Weights of a small image captioner: 32-pixel images, encoder layers 12.
Rows from block 3 of the image encoder, named by matrix and row number. Rows with one number belong to one neuron. Each number is 200 + 40 x the weight over its row's rms, rounded and kept within 0 to 999. All counts start at 0.
# fc1: MLP up (encoder.blocks.3.mlp.fc1.weight, 1920x320), inputs 107-213
# fc2: MLP down (encoder.blocks.3.mlp.fc2.weight, 320x1920, transposed), outputs 107-213
fc1.1033,166,234,255,169,173,163,209,185,186,184,214,214,247,89,240,213,150,193,185,240,225,243,130,232,190,150,182,188,184,249,204,246,213,208,255,146,194,182,163,269,203,263,202,227,186,230,248,266,201,285,165,221,179,190,215,215,209,252,240,217,190,145,179,199,174,212,129,180,194,221,199,204,227,176,155,153,153,126,133,269,191,243,169,160,208,169,239,163,138,181,302,178,222,190,185,208,176,202,252,188,179,140,168,204,251,253,193
fc2.1033,215,139,207,198,198,230,209,201,241,227,165,171,170,245,165,177,215,233,178,186,182,221,239,223,182,0,197,191,226,197,188,210,155,250,185,222,199,226,215,154,181,144,170,197,221,188,192,205,208,183,225,175,203,233,161,159,205,161,190,240,211,233,194,198,261,209,240,186,196,159,194,194,182,160,191,231,193,193,237,193,198,164,222,237,195,197,144,211,220,173,167,228,249,178,214,174,245,185,187,174,209,210,212,136,164,114,186
fc1.1034,137,180,232,173,220,186,199,158,181,213,178,203,192,253,281,187,259,218,296,265,149,120,185,206,184,133,261,269,268,247,231,207,160,204,180,244,221,214,204,266,171,184,244,176,177,182,174,171,191,223,192,239,248,202,250,237,223,187,131,179,189,211,239,196,164,265,210,210,164,205,106,161,257,210,178,230,127,207,164,144,163,221,214,228,234,146,163,186,270,256,226,191,184,231,197,244,226,190,168,179,155,171,184,165,238,146,215
fc2.1034,254,203,190,185,169,223,230,178,139,207,166,196,187,138,177,166,202,226,200,192,195,148,195,143,179,161,205,159,179,164,239,209,179,212,163,197,174,246,195,141,129,134,213,205,201,219,122,170,239,183,188,211,145,168,157,168,184,151,254,261,151,248,154,202,230,234,179,168,292,209,206,283,193,197,264,243,222,194,252,206,164,172,269,229,192,208,225,195,48,174,248,189,181,200,254,193,227,175,212,152,187,204,148,186,208,209,147
fc1.1035,196,248,194,167,228,224,104,205,179,149,235,170,217,157,190,181,200,150,213,251,159,185,251,216,229,155,195,218,194,192,197,222,277,200,165,198,247,212,203,176,233,205,148,176,184,202,212,106,251,184,167,148,198,156,226,209,179,186,184,161,277,223,232,157,213,209,259,215,239,243,185,161,127,224,205,224,171,307,133,235,253,226,226,208,146,148,203,190,257,243,153,183,192,255,264,137,167,248,128,181,248,262,258,240,256,219,259
fc2.1035,196,184,157,210,183,234,277,181,242,258,174,183,161,250,249,111,237,232,139,139,214,137,201,264,155,77,214,127,258,154,195,193,139,240,218,156,189,238,226,172,153,168,185,204,191,172,169,230,211,215,216,224,219,193,148,210,181,205,209,246,204,206,205,226,250,218,247,229,153,179,183,244,205,184,188,200,116,206,257,194,141,186,215,181,237,230,188,205,149,206,237,218,175,171,140,234,184,127,213,205,157,172,170,172,149,140,137
fc1.1036,216,177,147,234,152,225,220,171,222,215,258,244,195,220,165,250,235,198,181,154,219,213,161,121,251,184,242,235,143,189,192,195,259,192,206,196,257,111,211,261,264,218,228,176,231,215,203,224,160,162,231,175,173,214,227,178,163,199,111,166,189,148,216,227,179,209,215,181,184,237,200,225,169,217,286,230,218,158,189,141,218,206,205,204,116,231,175,216,171,182,191,126,162,157,201,248,189,272,165,171,222,179,254,200,176,254,275
fc2.1036,173,116,174,189,250,193,246,235,199,268,145,159,213,276,199,208,208,258,224,160,204,194,186,246,136,111,162,213,196,166,180,176,133,217,184,236,147,157,177,124,132,154,207,191,196,205,204,209,184,212,188,237,186,213,161,242,198,230,202,270,168,226,204,245,264,206,212,241,179,156,228,210,232,175,187,206,196,184,273,206,181,202,269,187,207,209,208,241,208,164,185,236,243,169,211,124,228,175,175,169,182,142,164,151,189,171,122
fc1.1037,149,243,192,152,231,165,139,169,243,205,196,169,201,208,270,190,198,202,192,225,202,192,140,172,185,227,238,173,264,189,153,175,247,140,224,127,151,137,266,175,252,285,247,190,151,198,232,197,154,182,223,183,241,225,242,170,217,271,210,287,205,155,237,247,191,179,170,212,110,232,199,186,265,255,204,261,148,203,169,187,174,200,178,186,258,188,115,232,271,222,130,230,230,149,185,189,202,184,213,231,181,178,275,213,208,246,153
fc2.1037,251,200,212,184,202,235,240,207,170,189,202,235,195,193,173,185,197,215,189,180,218,157,229,112,147,181,195,171,152,179,222,208,171,223,158,204,185,224,223,141,140,104,194,189,274,175,170,172,233,204,154,225,158,209,185,189,164,155,310,242,134,260,106,218,239,239,136,175,327,189,229,245,197,158,205,230,197,168,210,202,193,162,238,207,144,245,232,201,98,145,236,171,112,199,229,257,190,184,222,171,214,216,151,187,190,185,179
fc1.1038,161,251,189,200,183,151,177,219,180,183,219,246,249,183,207,255,151,192,189,232,221,274,179,182,282,155,228,246,167,193,195,245,221,165,203,152,218,164,184,268,227,241,198,227,164,229,237,180,203,182,191,204,135,151,259,211,222,205,173,123,223,176,197,194,166,193,184,234,200,234,184,219,159,208,240,210,215,143,132,215,183,251,169,182,149,160,260,176,155,249,232,168,214,227,175,209,157,272,190,177,182,190,210,269,227,287,256
fc2.1038,217,148,193,194,175,224,197,192,238,220,194,182,178,206,175,192,236,254,198,170,183,243,237,240,192,0,190,180,219,177,182,209,173,254,203,217,220,212,189,154,179,143,164,194,217,178,205,205,212,174,211,169,193,233,165,162,193,173,212,220,219,231,186,179,247,215,233,172,227,177,198,181,175,170,195,199,184,203,239,173,205,172,241,221,164,183,146,204,198,174,172,218,218,163,230,193,239,184,188,163,198,200,229,141,170,122,196
fc1.1039,179,142,238,217,156,193,139,231,202,220,178,190,167,155,191,150,170,260,158,184,142,193,229,282,130,205,160,119,256,234,255,177,200,245,191,172,192,221,199,222,240,163,251,225,192,217,175,162,238,270,190,208,253,256,256,202,185,231,239,191,179,241,185,162,144,230,157,200,169,241,230,152,234,211,211,161,172,270,170,184,160,177,215,187,274,302,240,144,297,146,180,175,186,148,207,124,197,246,213,234,195,157,232,216,114,184,179
fc2.1039,250,129,196,173,161,197,276,174,179,234,189,155,275,240,136,198,125,188,242,246,168,170,226,112,191,188,211,181,171,198,158,260,151,279,189,216,198,242,235,175,169,182,190,203,210,194,151,238,240,189,191,228,224,242,181,241,224,131,243,210,165,254,111,188,254,214,199,211,292,215,129,266,194,172,222,211,202,182,186,231,142,195,213,202,148,178,215,233,113,163,207,173,166,163,247,198,171,203,219,204,175,216,160,175,226,214,193
fc1.1040,124,185,194,241,161,208,204,183,148,201,158,257,237,112,219,203,229,180,147,317,233,272,215,233,189,119,195,207,178,246,181,192,239,161,239,166,131,213,188,261,180,247,235,240,229,247,208,216,140,308,133,235,159,175,220,186,174,236,206,208,221,195,192,198,168,210,172,204,139,186,177,189,191,207,179,162,166,156,159,220,203,212,137,158,214,165,208,212,134,222,252,214,194,164,198,181,232,206,215,197,128,151,231,257,182,228,170
fc2.1040,225,153,185,189,213,210,194,192,237,230,160,193,158,237,182,192,213,242,189,175,161,230,250,234,183,0,202,162,225,194,201,198,159,247,175,223,228,216,214,157,170,150,166,196,202,176,204,209,215,165,214,185,199,225,158,151,204,147,190,218,210,235,209,181,259,206,240,175,210,180,188,195,197,170,208,197,185,196,245,175,209,162,242,224,195,195,153,187,247,162,142,224,232,160,209,202,223,167,189,190,212,198,220,154,149,110,190
fc1.1041,202,238,205,196,157,164,147,195,163,194,244,227,230,183,246,228,215,127,186,198,224,252,152,153,227,141,263,222,142,198,192,207,232,112,249,172,229,176,218,263,269,232,241,229,181,225,195,158,185,207,202,217,163,133,235,214,212,250,160,118,193,149,220,216,163,208,177,241,193,222,176,235,176,259,231,190,189,192,151,219,198,223,153,139,157,155,272,189,191,235,195,153,176,216,179,219,163,255,194,186,197,206,230,301,241,243,243
fc2.1041,233,236,210,230,161,215,168,195,176,240,233,221,192,150,179,181,221,184,110,223,148,189,198,205,208,46,252,169,210,207,199,223,129,267,183,207,185,276,199,198,199,118,147,254,215,187,178,240,189,169,239,194,227,277,210,148,166,182,188,189,254,185,234,162,233,167,226,192,164,166,200,208,223,179,173,194,228,187,238,186,162,99,189,213,224,226,177,201,252,151,198,190,256,216,226,239,259,152,214,183,166,179,203,179,177,153,191
fc1.1042,165,183,253,245,233,185,235,192,206,244,164,154,180,176,267,189,212,224,233,211,188,162,154,244,131,227,201,189,205,174,277,213,168,243,95,155,281,187,193,216,178,170,129,196,205,205,230,176,139,208,234,191,196,249,241,198,125,244,110,247,243,159,197,170,206,176,209,236,178,263,198,168,214,205,206,214,138,244,193,123,219,184,207,172,228,192,188,209,184,156,260,223,249,202,109,270,155,135,234,145,189,236,229,192,152,207,227
fc2.1042,243,187,189,170,196,196,236,146,156,216,170,202,237,190,164,146,178,170,202,161,152,142,177,159,205,198,218,203,187,165,228,268,191,216,155,189,191,243,204,173,167,168,198,216,213,228,114,232,244,211,209,241,180,160,151,213,243,155,229,261,155,240,123,217,216,244,159,169,247,221,222,260,217,239,238,213,183,209,256,266,141,222,246,239,199,188,190,202,92,202,257,186,192,202,302,176,208,182,219,162,181,223,142,199,223,202,174
fc1.1043,167,211,205,240,217,165,181,181,147,161,189,211,220,128,234,200,156,197,160,241,203,283,172,216,233,151,186,222,132,209,181,242,224,173,261,156,204,165,230,242,248,270,238,193,213,249,284,233,160,239,108,213,179,214,230,227,170,222,184,142,253,177,218,233,137,199,199,201,199,251,162,194,161,222,214,222,145,125,103,192,201,235,202,146,196,148,260,217,124,234,211,147,206,171,211,250,204,218,190,188,192,155,239,234,221,275,193
fc2.1043,180,139,215,215,206,208,190,203,241,222,178,198,187,224,193,197,206,221,191,181,170,268,232,231,211,0,190,205,238,216,198,226,173,237,189,206,197,203,232,164,192,187,165,192,191,193,234,199,200,188,204,184,212,233,166,166,212,158,154,213,222,211,189,170,255,209,240,168,193,172,191,162,195,186,179,219,185,178,213,172,210,186,220,229,199,173,157,171,211,188,150,222,241,166,200,191,231,182,204,168,214,198,228,153,157,129,180
fc1.1044,184,193,184,183,170,172,127,223,160,161,172,295,204,200,211,249,203,174,210,268,163,218,241,221,211,179,267,208,212,204,200,220,236,181,165,229,234,161,180,231,277,244,202,276,207,244,172,150,238,237,188,140,143,169,216,159,223,186,137,166,242,204,160,231,198,202,241,237,189,193,223,214,143,268,187,245,206,176,116,187,197,264,249,141,146,162,233,199,227,235,146,178,209,155,211,165,161,237,156,137,206,205,285,214,199,269,241
fc2.1044,168,163,162,180,219,234,201,195,213,195,227,117,196,284,227,134,211,187,247,168,172,122,228,213,167,101,165,201,254,152,186,194,222,167,258,190,170,180,173,112,195,264,153,128,228,112,196,205,252,270,196,164,162,183,206,258,196,219,217,224,163,256,199,225,197,175,257,218,196,226,175,197,176,180,175,167,199,267,190,205,240,196,269,230,198,218,155,252,157,192,197,179,193,237,231,194,247,210,127,194,204,290,157,132,255,170,202
fc1.1045,170,244,173,212,165,188,204,192,144,154,209,215,241,153,217,229,183,185,220,208,232,283,184,158,263,142,226,258,117,204,196,217,251,186,218,185,192,137,156,278,249,242,214,241,234,243,213,197,203,210,178,172,135,182,249,208,203,234,135,170,230,192,227,211,120,174,189,222,197,240,250,192,170,198,266,197,211,224,136,211,210,267,213,145,159,168,247,237,182,247,235,173,181,179,197,211,160,299,177,146,219,168,275,217,241,277,256
fc2.1045,229,138,180,208,200,257,206,202,215,250,162,172,159,199,163,175,226,235,198,184,173,217,223,215,162,0,209,194,215,181,175,183,182,231,173,250,201,215,190,129,175,140,168,193,225,198,180,200,205,184,194,163,177,223,139,152,196,199,222,235,180,238,169,206,266,220,247,170,230,164,202,204,169,188,174,227,181,205,244,203,202,164,241,233,185,181,145,235,195,168,176,182,214,159,259,160,229,155,161,152,228,207,183,145,194,142,193
fc1.1046,154,233,205,210,173,181,192,220,152,185,209,235,218,162,249,208,188,160,214,244,227,264,174,140,263,144,240,249,156,212,182,214,225,132,236,168,193,147,167,278,223,247,219,237,197,227,242,179,204,200,173,203,158,146,239,199,208,238,144,131,218,180,175,170,109,169,175,218,193,245,192,220,147,218,199,204,227,165,139,186,202,233,166,187,168,168,261,197,147,234,233,157,193,220,188,212,196,269,216,179,176,148,210,261,236,287,221
fc2.1046,228,150,184,194,191,224,199,203,231,248,172,183,180,198,167,181,228,237,200,180,159,223,213,231,183,0,207,172,214,195,199,229,173,251,169,221,219,214,203,149,179,141,168,191,217,190,179,195,205,173,213,170,192,227,170,154,204,181,201,224,223,220,185,193,236,212,233,177,230,180,185,189,181,176,186,211,196,190,255,178,196,165,240,221,171,173,157,210,217,182,173,210,237,165,230,200,244,175,201,165,205,206,215,155,166,112,194
fc1.1047,168,248,190,178,176,192,185,192,164,138,216,260,238,181,251,241,174,161,182,263,195,265,178,164,231,104,234,243,143,228,217,188,261,151,221,182,189,169,192,300,242,268,221,232,179,208,213,207,196,205,153,210,166,162,248,188,186,205,187,144,249,163,199,198,133,183,194,247,168,240,200,174,151,253,205,192,221,171,103,206,215,230,165,177,175,176,246,196,211,217,220,168,156,211,196,200,185,260,217,199,181,201,250,241,245,255,239
fc2.1047,208,177,204,215,150,204,166,210,209,195,227,215,212,215,186,186,239,213,175,190,151,260,210,206,215,0,171,224,181,195,173,160,229,224,176,206,201,219,171,153,208,168,173,219,177,221,238,193,187,217,183,176,172,209,200,181,177,188,165,204,217,184,163,140,226,199,258,181,176,242,216,167,169,234,204,232,199,173,228,182,181,188,228,220,178,207,209,203,216,223,171,169,204,190,242,205,217,229,216,143,201,180,249,217,183,176,200
fc1.1048,169,235,201,177,170,170,158,227,145,175,204,278,271,189,216,247,196,164,203,229,213,254,173,152,241,105,186,263,138,202,196,200,240,159,231,188,196,196,180,261,266,247,236,212,208,247,237,182,190,248,143,178,171,175,244,174,206,195,181,123,248,182,201,207,154,169,214,200,208,243,232,161,163,252,208,196,243,186,129,198,229,242,221,186,175,168,288,212,185,227,210,181,187,222,170,209,151,288,216,194,225,176,245,260,220,259,259
fc2.1048,254,165,169,202,179,235,198,197,190,265,220,147,174,160,173,170,228,235,186,215,172,222,249,214,178,0,199,189,217,176,164,214,189,220,170,194,214,222,167,147,175,154,164,197,190,210,165,182,198,189,181,166,201,228,183,189,149,183,245,218,226,204,192,163,242,233,231,180,235,207,220,194,188,200,210,214,140,207,234,166,206,151,234,213,177,159,173,233,246,184,222,205,204,189,248,185,249,178,164,163,198,187,241,196,175,160,218
fc1.1049,149,160,186,208,214,237,159,201,210,210,250,171,150,224,242,157,157,199,270,236,140,190,163,150,229,232,257,275,264,263,203,196,164,211,197,210,168,186,203,202,212,189,180,157,207,230,181,232,204,230,158,217,245,225,249,224,203,163,191,240,187,162,160,221,158,171,164,222,134,209,170,152,249,189,160,262,194,225,218,184,222,241,255,198,221,185,168,243,216,215,119,240,202,227,164,165,239,167,175,165,223,153,243,244,263,170,166
fc2.1049,229,206,194,188,146,195,266,199,161,168,148,170,236,211,147,165,174,237,170,214,175,166,216,52,197,200,230,174,140,175,205,240,223,224,186,177,157,242,215,125,126,176,238,229,209,205,173,180,224,177,177,228,167,189,200,223,141,141,279,211,157,261,143,203,228,235,221,155,268,232,174,283,179,206,220,208,179,199,216,190,159,129,252,183,208,185,215,178,88,188,265,197,132,177,250,192,258,210,211,163,203,247,145,171,207,183,167
fc1.1050,188,252,178,234,178,167,199,199,168,217,209,259,224,155,197,258,195,229,241,198,278,245,127,186,254,161,203,229,135,182,156,235,247,186,274,139,177,167,186,314,206,232,237,224,186,247,223,210,177,228,181,213,145,157,277,228,200,264,212,185,203,129,179,179,117,193,164,202,188,230,237,215,161,179,233,136,173,158,165,227,221,266,189,194,160,155,271,189,144,227,223,149,178,198,236,248,205,231,207,161,176,179,218,239,200,271,212
fc2.1050,208,145,203,206,176,234,208,198,240,229,174,178,171,234,170,190,228,233,198,191,170,245,228,232,190,0,198,184,222,193,199,227,149,241,162,218,216,211,190,152,201,139,165,194,226,190,207,203,209,177,215,184,197,227,166,168,208,171,193,230,242,224,188,192,252,217,242,184,221,169,176,175,178,166,189,229,194,174,232,178,187,178,230,224,195,175,146,201,200,186,175,208,226,165,227,174,248,176,194,159,194,201,213,139,173,116,196
fc1.1051,155,166,211,239,267,286,229,206,270,245,190,221,148,194,246,215,235,192,256,239,196,172,216,199,167,175,202,150,211,189,252,235,222,255,142,136,168,164,220,167,238,231,237,138,198,270,214,199,212,187,129,279,194,193,271,255,164,151,191,231,236,234,137,248,199,240,219,225,215,252,252,181,196,148,205,209,127,198,172,127,171,207,274,155,274,272,199,179,155,162,228,264,131,258,125,212,248,209,238,260,260,230,243,166,142,247,204
fc2.1051,260,208,203,213,161,179,278,144,155,197,189,199,229,151,159,183,178,226,220,163,193,150,188,129,121,201,192,166,195,192,249,259,186,251,180,183,185,252,186,145,141,129,186,185,227,187,125,220,224,188,210,245,171,244,169,195,220,142,267,240,164,243,161,211,238,255,139,147,273,251,172,295,247,164,213,238,220,230,224,243,182,192,252,239,153,192,224,185,109,203,283,165,200,217,260,205,201,167,202,146,218,230,136,175,231,218,176
fc1.1052,164,245,230,200,187,133,124,203,156,139,195,278,186,187,172,285,146,205,193,244,206,326,198,230,277,175,199,165,168,242,248,260,248,207,251,145,237,224,178,221,193,234,174,198,192,209,191,198,205,235,170,171,166,226,257,170,218,148,138,223,197,228,157,228,154,167,169,183,185,198,148,150,184,183,162,229,194,156,147,176,216,272,209,173,240,264,256,130,166,275,230,194,252,218,232,270,157,259,203,201,120,208,268,230,197,233,194
fc2.1052,227,199,215,236,215,217,241,192,184,179,183,135,184,223,205,195,197,166,236,243,251,302,163,203,125,134,246,264,205,182,202,201,143,169,209,214,185,154,205,210,237,206,240,199,225,191,183,195,171,179,218,258,272,226,170,233,179,241,175,205,209,161,218,228,257,198,177,200,215,151,224,248,211,221,174,218,175,190,202,232,181,210,201,195,177,124,216,191,245,157,162,224,214,167,139,196,217,184,175,219,238,180,188,158,201,193,198
fc1.1053,153,202,167,208,175,168,172,179,153,156,167,253,225,191,223,238,195,171,210,223,245,309,178,191,253,133,182,258,150,224,192,192,248,196,217,182,175,128,183,255,232,251,235,211,156,234,245,199,186,188,128,163,157,137,247,224,185,241,146,123,191,141,210,199,125,146,212,196,184,244,215,186,181,204,209,216,203,195,122,214,246,268,171,172,158,158,290,183,195,228,173,186,228,155,204,201,161,285,184,198,205,157,216,243,219,284,216
fc2.1053,217,167,224,205,214,254,209,176,208,268,200,95,172,196,210,173,191,178,244,286,223,259,176,207,124,67,218,253,222,155,162,214,165,154,182,165,197,173,211,168,230,175,176,179,222,177,188,156,157,170,199,187,281,224,186,209,187,233,182,210,258,176,222,195,299,242,164,179,215,177,195,229,209,182,175,198,161,210,250,237,226,191,198,206,204,115,181,197,275,193,163,199,195,136,227,203,212,192,151,197,179,172,257,125,217,164,227
fc1.1054,162,263,182,200,175,190,178,207,154,156,232,253,225,160,243,229,176,143,173,248,213,264,168,152,242,113,241,241,159,224,211,214,261,150,214,164,183,198,194,305,240,257,208,215,189,211,218,170,207,217,157,183,146,160,250,161,200,191,165,120,243,158,196,211,144,203,191,251,182,234,209,180,139,237,202,179,211,182,118,209,219,245,163,181,197,183,254,183,203,236,236,162,183,211,197,205,175,259,235,198,196,177,232,242,242,266,273
fc2.1054,207,177,198,225,180,215,166,209,215,212,218,199,194,181,194,185,228,209,158,180,154,264,209,218,207,0,174,200,190,183,166,201,210,243,172,201,202,211,175,156,183,150,156,202,181,222,224,195,175,209,162,175,163,217,209,182,173,174,182,197,212,180,148,158,225,219,256,172,218,234,192,159,163,206,202,227,204,181,239,176,188,156,212,208,176,208,198,204,194,221,197,177,211,188,241,195,241,210,204,155,187,154,241,204,183,172,204
fc1.1055,167,254,205,179,179,175,177,204,175,160,232,260,228,162,257,219,193,160,204,263,192,285,147,163,260,113,234,245,132,199,204,209,236,137,234,164,199,183,194,289,274,270,205,229,192,229,232,188,202,213,168,207,133,150,263,162,205,231,173,119,238,180,198,222,140,185,182,219,172,244,221,184,156,233,230,175,241,153,113,216,199,241,195,171,177,188,241,180,218,223,234,165,166,208,176,216,183,248,204,184,205,197,253,254,240,279,236
fc2.1055,227,169,188,208,165,228,178,192,219,204,236,194,183,198,180,180,232,232,172,211,154,262,214,211,205,0,174,201,187,178,164,175,211,240,193,199,205,216,160,165,183,155,162,209,185,219,230,201,189,195,179,182,170,203,200,181,163,182,198,203,214,196,169,167,241,212,255,178,184,227,205,163,156,206,209,205,188,187,235,173,204,168,218,216,183,207,177,220,195,192,179,185,205,193,247,187,228,199,193,158,196,179,227,203,197,175,219
fc1.1056,144,244,219,261,177,149,209,228,162,209,201,224,268,138,201,217,166,174,174,233,248,248,193,154,244,164,194,233,170,252,171,239,223,188,240,142,149,126,154,263,224,189,231,228,238,220,245,213,136,226,138,226,218,183,205,222,167,187,195,197,205,138,168,194,160,127,202,186,147,176,253,201,199,199,162,211,169,148,164,194,181,251,197,143,192,171,218,196,165,202,278,187,199,186,190,195,239,254,258,171,153,164,213,244,221,296,237
fc2.1056,205,151,172,181,190,217,205,197,247,200,156,187,176,236,197,188,233,242,200,154,176,236,244,236,184,0,193,156,219,208,213,221,158,257,178,238,230,214,234,152,169,148,159,202,229,180,194,212,230,172,209,193,196,226,162,142,219,165,195,217,205,246,215,203,259,204,244,189,210,180,188,198,166,175,203,222,195,205,237,172,199,180,254,226,187,189,165,201,228,170,153,217,235,163,207,190,216,170,192,165,211,221,205,150,165,114,182
fc1.1057,155,218,182,233,206,162,171,255,167,159,213,269,252,156,221,211,199,179,170,289,243,225,166,231,177,104,225,200,170,198,207,206,205,176,221,149,174,155,212,272,188,230,255,210,177,217,247,220,152,274,157,264,203,107,257,247,179,255,209,189,239,171,188,204,188,127,181,175,165,218,250,193,211,172,200,182,160,139,117,275,192,201,159,134,178,153,259,212,190,196,249,240,222,234,200,196,182,197,245,239,182,211,215,228,189,218,187
fc2.1057,222,157,190,205,197,218,209,191,236,220,168,181,171,219,164,195,221,242,185,180,174,231,240,223,194,0,201,178,228,191,210,199,155,243,195,238,207,227,201,153,174,147,173,210,226,181,188,209,203,179,215,174,202,238,156,145,204,153,206,227,204,227,209,194,247,211,240,179,203,161,190,195,187,161,197,215,209,192,234,177,195,150,231,247,203,192,142,197,196,158,161,220,242,168,228,177,236,182,190,176,219,209,214,137,164,111,185
fc1.1058,148,235,194,181,182,187,162,181,149,145,236,247,251,186,234,216,181,161,191,248,229,259,157,148,208,108,194,245,137,209,173,183,243,127,246,188,192,179,187,256,248,280,214,231,187,205,229,187,202,223,163,212,157,145,248,213,192,212,178,149,232,177,212,213,142,177,207,228,162,245,218,188,149,232,198,180,219,170,144,240,237,254,184,165,188,190,253,196,202,237,214,177,170,207,175,181,183,274,214,187,170,197,243,246,237,264,258
fc2.1058,229,171,185,228,174,254,183,205,212,245,214,177,198,172,186,165,219,210,175,199,157,245,219,192,189,0,175,197,171,175,172,200,198,235,153,210,210,230,167,144,157,153,163,195,218,234,203,195,184,190,179,155,163,206,219,200,168,200,219,219,202,187,149,174,247,214,235,164,221,208,202,162,155,193,190,205,210,200,249,205,182,155,220,225,192,186,174,233,175,195,200,183,195,189,263,173,241,203,179,142,201,189,219,193,208,166,199
fc1.1059,196,191,218,223,117,194,191,220,156,182,189,236,247,142,215,237,174,210,216,244,305,266,144,202,224,142,216,215,150,237,213,204,207,232,249,172,203,142,132,281,205,199,233,218,255,226,244,230,130,260,183,235,162,164,218,201,214,191,193,182,182,165,217,216,112,145,158,197,209,215,242,242,194,156,208,154,197,187,145,196,199,252,192,150,153,201,245,136,137,145,293,216,190,172,216,201,238,239,260,177,181,176,168,219,207,296,186
fc2.1059,193,161,182,190,174,218,226,203,241,224,150,188,175,228,179,188,236,250,195,178,183,227,227,259,192,0,200,169,214,193,184,236,151,246,172,224,224,210,189,163,180,136,177,203,217,194,193,204,218,171,223,177,166,234,158,135,227,176,177,230,228,245,193,213,267,212,244,199,207,158,175,193,179,178,192,241,198,190,243,182,191,194,240,209,178,161,134,208,225,192,163,208,256,160,229,182,230,168,185,168,203,207,229,141,164,127,197
fc1.1060,243,138,155,247,150,160,184,188,263,235,155,224,171,136,159,145,188,237,175,223,254,160,152,232,256,236,208,209,172,226,206,226,181,141,229,168,178,208,185,220,145,150,219,134,159,160,144,123,152,204,197,213,247,158,181,189,221,176,161,193,292,152,98,176,206,181,182,218,213,111,187,256,224,248,274,151,207,131,141,137,164,216,188,246,236,232,163,227,229,180,218,154,221,235,278,209,212,201,244,193,260,241,246,160,129,198,161
fc2.1060,203,193,188,184,182,152,166,236,229,189,191,188,238,292,155,225,143,224,203,219,138,207,225,136,239,161,186,184,178,179,154,162,177,261,137,261,222,228,231,175,168,216,190,220,279,226,192,261,202,212,178,245,248,258,231,229,133,200,235,242,146,256,133,193,190,232,156,205,262,213,223,252,237,174,200,191,181,177,253,278,154,126,280,187,174,170,181,192,140,173,171,221,92,201,175,180,151,143,209,234,191,162,99,198,234,200,155
fc1.1061,128,186,194,229,278,157,234,129,232,220,248,170,207,151,198,202,185,225,263,234,151,167,147,203,157,149,181,257,176,239,167,176,161,191,158,158,193,185,217,223,164,200,216,174,155,206,150,205,150,172,189,185,281,258,232,254,241,237,143,284,191,160,201,229,137,247,242,236,152,251,195,238,177,209,194,234,206,237,156,122,165,273,250,193,258,159,263,187,262,244,229,267,232,205,173,245,160,210,123,176,165,251,228,163,228,191,121
fc2.1061,257,225,171,189,167,221,218,201,152,170,145,175,147,179,176,186,206,233,202,163,203,169,229,109,164,212,195,159,180,171,223,244,203,241,147,172,190,255,193,124,156,124,202,209,222,213,150,189,220,182,162,216,189,206,179,194,165,144,238,236,183,258,118,211,212,231,157,176,313,202,218,273,210,166,221,218,163,188,237,201,179,149,270,242,163,196,196,181,62,197,296,174,125,200,275,194,219,186,247,180,184,209,130,190,218,231,167
fc1.1062,126,250,217,246,209,149,176,214,180,201,176,251,253,190,212,192,167,199,223,275,259,253,162,174,177,150,202,200,187,219,161,184,184,134,224,140,159,203,179,256,201,288,234,205,166,219,211,257,191,240,105,228,196,166,192,227,163,210,140,201,180,134,161,227,197,131,176,200,141,234,186,176,225,194,215,147,99,126,95,248,205,269,157,177,206,155,246,209,152,243,272,176,188,221,203,207,200,177,203,174,195,184,206,254,227,274,190
fc2.1062,193,143,219,208,206,213,200,206,243,213,167,179,181,216,183,189,208,215,200,183,176,251,224,217,204,0,192,195,230,218,205,233,164,239,186,228,180,211,232,170,186,173,149,194,210,175,220,200,209,183,211,181,221,241,162,166,221,157,176,220,229,214,194,182,255,207,242,171,218,171,193,174,201,165,183,213,199,182,230,181,211,183,210,236,194,166,151,184,208,177,159,229,239,174,214,182,244,181,198,177,211,200,211,142,160,115,163
fc1.1063,187,270,171,174,170,175,176,193,155,159,201,263,236,173,269,214,178,141,171,238,225,269,155,149,251,124,236,223,159,225,205,180,253,127,235,165,205,168,193,307,235,264,210,230,225,220,240,209,205,211,177,183,147,175,245,179,206,207,184,114,238,160,215,185,123,183,195,260,155,255,218,196,158,225,209,186,198,198,132,229,239,251,154,175,179,178,255,174,231,234,219,154,179,187,207,208,165,276,216,201,180,171,247,248,228,253,245
fc2.1063,216,176,178,214,185,201,165,207,213,207,209,223,212,205,185,188,221,220,180,204,141,266,216,224,219,0,174,224,173,181,157,182,213,233,170,206,215,191,180,147,189,160,192,201,166,236,240,194,186,204,175,185,150,220,185,167,179,187,173,201,224,194,150,143,228,229,248,158,210,238,213,159,176,233,206,234,183,177,233,167,193,176,231,209,202,192,217,215,223,226,166,196,215,190,226,189,225,211,206,154,192,178,252,192,192,175,204
fc1.1064,175,251,206,200,254,161,205,122,204,190,262,217,216,214,201,188,243,191,185,185,170,142,213,197,214,211,193,166,200,214,157,162,233,179,238,130,153,134,209,183,170,208,211,190,139,282,196,207,241,263,170,201,300,242,141,212,204,156,103,194,265,230,208,227,150,183,219,161,176,196,237,200,198,190,192,306,146,213,203,181,121,225,181,201,197,249,137,234,272,238,176,198,201,198,192,207,214,162,260,143,174,162,224,120,215,207,123
fc2.1064,253,208,218,179,155,205,199,172,167,165,172,207,119,151,150,173,214,208,210,179,200,151,211,153,206,181,192,171,202,198,210,226,177,229,201,154,230,237,175,171,157,205,200,191,243,179,162,190,225,172,212,256,211,206,221,166,135,168,272,239,148,265,156,221,196,204,169,147,318,164,209,223,211,158,189,217,135,205,242,210,195,169,279,207,157,125,212,177,54,184,271,166,146,191,262,252,199,224,222,182,188,220,93,212,194,219,137